Weights of a small model that predicts nearness at each pixel.
Model: 2.23M parameters, 64-pixel images, arch swin, norm layernorm, activation swiglu, depths [8, 8], widths [64, 128].
Rows from block 9 of a small model that predicts nearness at each pixel, named by matrix and row number. Rows with one number belong to one neuron. Each number is 500 + 25 x the weight over its row's rms, rounded and kept within 0 to 999. All counts start at 0. Numbers have three digits each.
Before each neuron's rows are labels from the 100 images, of 14848, where the neuron reaches its largest size: "peak on" is the class under the peak; "responds to" is what is common among them. Only what is clearly more common there than usual is listed. The data: rendered scenes of toy objects such as cars, trees, mugs and chairs.
# gate: MLP gate (model.blocks.9.mlp.gate.weight, 384x128), inputs 0-127
# fc1: MLP up (model.blocks.9.mlp.fc1.weight, 384x128), inputs 0-127
# fc2: MLP down (model.blocks.9.mlp.fc2.weight, 128x384, transposed), outputs 0-127

peak on: barrel
responds to: barrel; largest object: barrel
gate.357:506531493494510478584442500513554481498567530500501468495500502517537502501523500495486495499504503493448505499499493557499469458517516478514482498507480500509536520475511499497499503522519497502576500503506480524496500504508465499518563487501494466550465468502473503522504523504501496487501443533474496493508500535432499504509503501495465505470503452514487508546477497522513503535491
fc1.357:505532499500440491543485474587505477539515551500496504499478505498485516499501511494492492511503466501491472549495464502519532490518495509533493586462465473477504509502456502503500511502523502491494504484502509503492501477468483491535498500543497498498481478439466503502495501500499468498490497497501509541489484535508474473488502494504493552510519437531554525516501503574503505496480
fc2.357:491474495470503539498505558447503549508500479495510499502503481458490493511565494496516511513501500526514498490504471511503448508510517592512487441503499498503499485511533500445477513491498423501509503523493487512523497503503525497505491478502495503488497497444501456496499513542513538516525481491482507514494533503445507505492501505562498500505538521517492513500415508498496506499493

peak on: mushroom
responds to: mushroom
gate.45:532510490523498559501505495505468482485494500506498495514502481555511489500500491468534527503495488493505441498497478519473506498503501500526508474492557501483506470524507498492456535498499502487530499522500474500489502498497541503506484500475368486516495507520518499517465504500454540508498563503510501479516455518488499508502490500490542543506553507483501498468519570502481485530497
fc1.45:496477555496467502491481499538517544499505497475500496500498496477542467499476509501505517498502492500517500496522534483553526516501508493525555549489474499494515500492497500536495523502499494502449500464505513530500499496533440473519537504503516478490456417466498500503539501413517501463499501498508526496470496486509476494500498517492536501413499470504507461535503500500490499484538
fc2.45:506498533533501508500518493499481535454509504500471436500500469505497482500501499500504507510501499499474494537498488507521500535464448544456500479463523497541501509536492501511500501471479477506500475507534504457468499497495545463493496538503480482505497445548524508458512486490476455507494498543459523474492469493573510553490519487477506506503503505487507526497538521504414506531501

peak on: barrel
responds to: light from behind the camera; barrel; largest object: barrel
gate.38:477493498497498554564529499437500499507507512509485479500519491568461391483513502495516462504567484501506489498487454498496501506523513515505493420498502494583501500466472524484481523492503485505501520531466498547533503496508513510490500536515496492476503479498497502519509496502503504511554477512489501505514492490472467524488494507490504533496500515500515496499471527497498516496475
fc1.38:537506499505445553528513497515528476492528566491465499493498505457495498499509503500500495514517487488512512517499507504493526498492498437492519509479569499495521518504518500491500538476513551499486499498464501543500500511490510552516476510462502504482502535501507500499461481493492499460517500498484504474498500461464500495409451529497581448468498538498489480528504495491500480485478
fc2.38:502513516497518525471530502521487501502461465545527556499508496509499575487503497468514522527493515509497462500488502508483507487465497500492501461486504507462484483476466496522501526552500495514532485559463510500507498501479482502512485503546510533499504552499501492494476485526515520519442517449530459466545515427495509461535516511513505464496497491460513493467497503472561485499501

peak on: barrel
responds to: barrel; largest object: barrel
gate.286:450522527501499496545495494515475458487522552478559516511530498536489515497496505500515530499512468499487521536498518562501497522432470510500446519507468469466481528473498497493501500502506472501493501513500503550535506496510500464493477520500480495527497424471498483499473501500500502456505498494555491530479502524457455513544467500512506533513485507497520481567473506501518494498514
fc1.286:494541479499499475528476505505559476524505509500529511502511484471493538520508544484504485512494492500477499526522497497477513502509497521540506471472489502440516526470476501494507439465493527441497511507543456501481495505498523473503503510468496512445455441484474523524499548498491504500488500543499496476503494550536460503497565501507486517532502491535500498543494488496500528532560
fc2.286:509487465483524498514500518486496523462560441505472466497509486541464430502527466511514482496492531500536521500512468498482508509476514514509498489490505499502490514474500506448500558509499484528498500557505476502501497501453510457501496490511516537505523467537500497502477450500522546514510457455472499472467492489527462503459504503546521509505521519462485527497432520494484500487493

peak on: teapot
responds to: teapot
gate.214:495536500501493529489500486528526500576536500502557495505472520499506506492513510498512471518497417494503495492516480493504497475532407513522503399520521500508536493510506509492486480472487542477486503483500505499497500512500503480507514466504503496490500526500489510498497544504488488510486509512500445481505503479468500512540477492501433529538529500509505499454525502515479492550501
fc1.214:500477501475568501501513511497504518463457424492504446469519486499485498504498484497491512479500541524502472499502489508567556552502529503501501481491489495500493531494464489497500577554494447499512504544558501498477437499500482497530504480497502497446467497502496511506556483499516536493495502492504522496500498498525507508491533505539500469504500482487489552488500487490501512498509
fc2.214:514555504537483501507500492515517506492498485499499478515501516472536504493503531500499520497500498473568511498487518519509509488500499507501476499500425540513503496540501483546506508493529486500512537447487544502505493506522503440514437500463488478475497490487474473500504532480481483500499575508501475500490494535480487482544465504404496492518506499496516471501489499500573481513499

peak on: mushroom
responds to: mushroom; arch; largest object: mushroom
gate.145:504545433503499501512491478496461468463540522507519518500488548524501488451516497500497501464548493497621502500514523542497486477498500520463501501538458466518501517498475493466498500452490518507462511459525488457494518499511510485516490509501495492485522522494493492496497506526500539493527563529516479503496507507493475497525485461505517530505494522500503496559483535502500497494505
fc1.145:557467507493461537482429518536500512486567498485479490500483494502500500513558477499509449510495478500516484505533477505497485432538507523497501540516507505524555494510514503461499414461506544497520500498484481485510497492481508507544536471501499541474497490500489510501515521468506482514502502512472459495518516450495500485503500500462450510464506510504500498530488500487529482505483
fc2.145:519504574502477500489500498517479524501482475500501511498501505511506438473501480505480498500503558483467517500496487446498525524467531491485486472501497519522540500436499506426513503502499501499509487525506505474485501515505465504530480552485511504476500479547505502513521477495499502470576492464517490497537502560500391502515497489500498490504495502524516530514510494504527496494491

peak on: barrel
responds to: light from behind the camera; barrel; largest object: barrel
gate.166:495505556501488521502495499478482472564474403500482525501503467527537469500509502499500515499503558500430489546502498495488491489524521507509491481527479501482501506503492491541498510500537507470539501526501472502479505461501485543486487509520489481509508430499521495515445480486493494556556488501498497511474490500477518499493502499495513502469544434519517523501490522512517528487496
fc1.166:511512495501501486493524489481494509499503501503450506501499529470550517501509509499489479486515478499500507557504504502547442500508498387529504528476496521521496507584541487539501494498499535507454483444519494501483501506502523516490514477471504498502504502445498502496520509467500479500506521517500504515469513456514580476507465501501514442463499500500482490490498496516489483499515
fc2.166:528501532500505527462517499495487542500496501520499528513521488500500501461504523491491507527500519510393492527514504517490480525484457471506493496473534499505466487501480491551463502499499530506500510518499496521504515498494520535549488512498498478492490496500517495488496527507478489505469498501498458458508471474495520532496484502479505385495504516441504501440499500466498563499528

peak on: umbrella
responds to: umbrella
gate.363:478496467496556505514506502499565529471485499537499532500455532471497508505495497498533508523485504504495492506492495504491448499512506524501487512459501489481497494530466503500481419457544497469554481505503480481468497510480503493504525430518502513502498523501496503522502525531500500597505497503469525471518495546475528491512499500500506503462511503498509504481486501514501464554441
fc1.363:489503501494499484491422505554526519522540466467525476498500491532483452499501500500477498516495503510497499487496492466512527460508491508495555505522500511517550502426506507499507500488504508481500504500487470489498501491499466479487491531470521517473497442512487515500529507490505541500538496496505492501508462479541466498536523487393503499498492510554502506533501470474500468550518
fc2.363:474549522501511481527532505499499496487468474548503495511499500490491529497489513503491493504516491536496469500496511488518511548448500478530468504444413528502465513564498520561500502513510508528500516485528499527496504494504514482495517491524502464498506500501521495516442498511480462504500536508439509480489494491464507487520436513493495486489487522489451497476525486458524470436505

peak on: hammer
responds to: hammer
gate.6:456520504505569500494491469473496491516482483501474512508498496517472509499469500436476459514478496500521479491502488495513515499474500502544532492520500502499513535441498502496500540497481500505375500497541491501461503531512518552441500518473501501487500482530557498543522499499485468500507483511498502531519493509474478496517499475512502522524511498558500509485544504501495489481506
fc1.6:501487546500473485606483502548523499492500489500498498500502505502508490489489523496498490498511500499493500482507519485514501507500561495498519532514522499500492449507506504477501490545492500520505502558510514514503524485506465498521603479517500502556498470482492492469505464495500535499503451508514489516477501479531527495488497553543484493445495500452501490502503501498491458465446
fc2.6:479478499424513490500490501511527458486501556505523498492497525544501480501506473505501502473500495536515501470499505565497526496511500505500500491480501500488476552470504505526500513497505469475491629499509457497497502501479499501508498496536565497498544490494444500446489489502500507498495509497528460504468501501500502470526519485508533520494516453495506497498499507504490441504500

peak on: barrel
responds to: barrel; largest object: barrel
gate.235:457500473489483501540485489477536501553535497503505492518509536541537397501542503499488484480503508500509498500500477521504501489551505498527490467495465501499498484500463510487485499445516480477544505500503494485548506497512502505497504503514500504539499498453474501508496511494491491533501444558491535549515539501487499499492505503480496534448503457503516481581477498504498523502525
fc1.235:489502512501469498476510500410498577489494485502452508509500485511485506496484503498535449552494499500535508475509521489501491513482534425500520524476497531484556501496450511500489460516549497494504500500496520485506503505486500514511487495499516498500509505500496496545499500491492516559569496507497503481548503505498533485496506495464511430456501501500489471465497505500454509519539
fc2.235:522602498523505509511508486500485500456484554529514508494513535516540535491519496504480536504506515476449502566508491489498498473505504482515480476500517506528470501496505495516489513510549537500495512492499529499453500503510493480536500520494491478509483533493500506491496502494504473441470541501555490500514478521474465513522476531452465482442464508460548458484494499494512493485494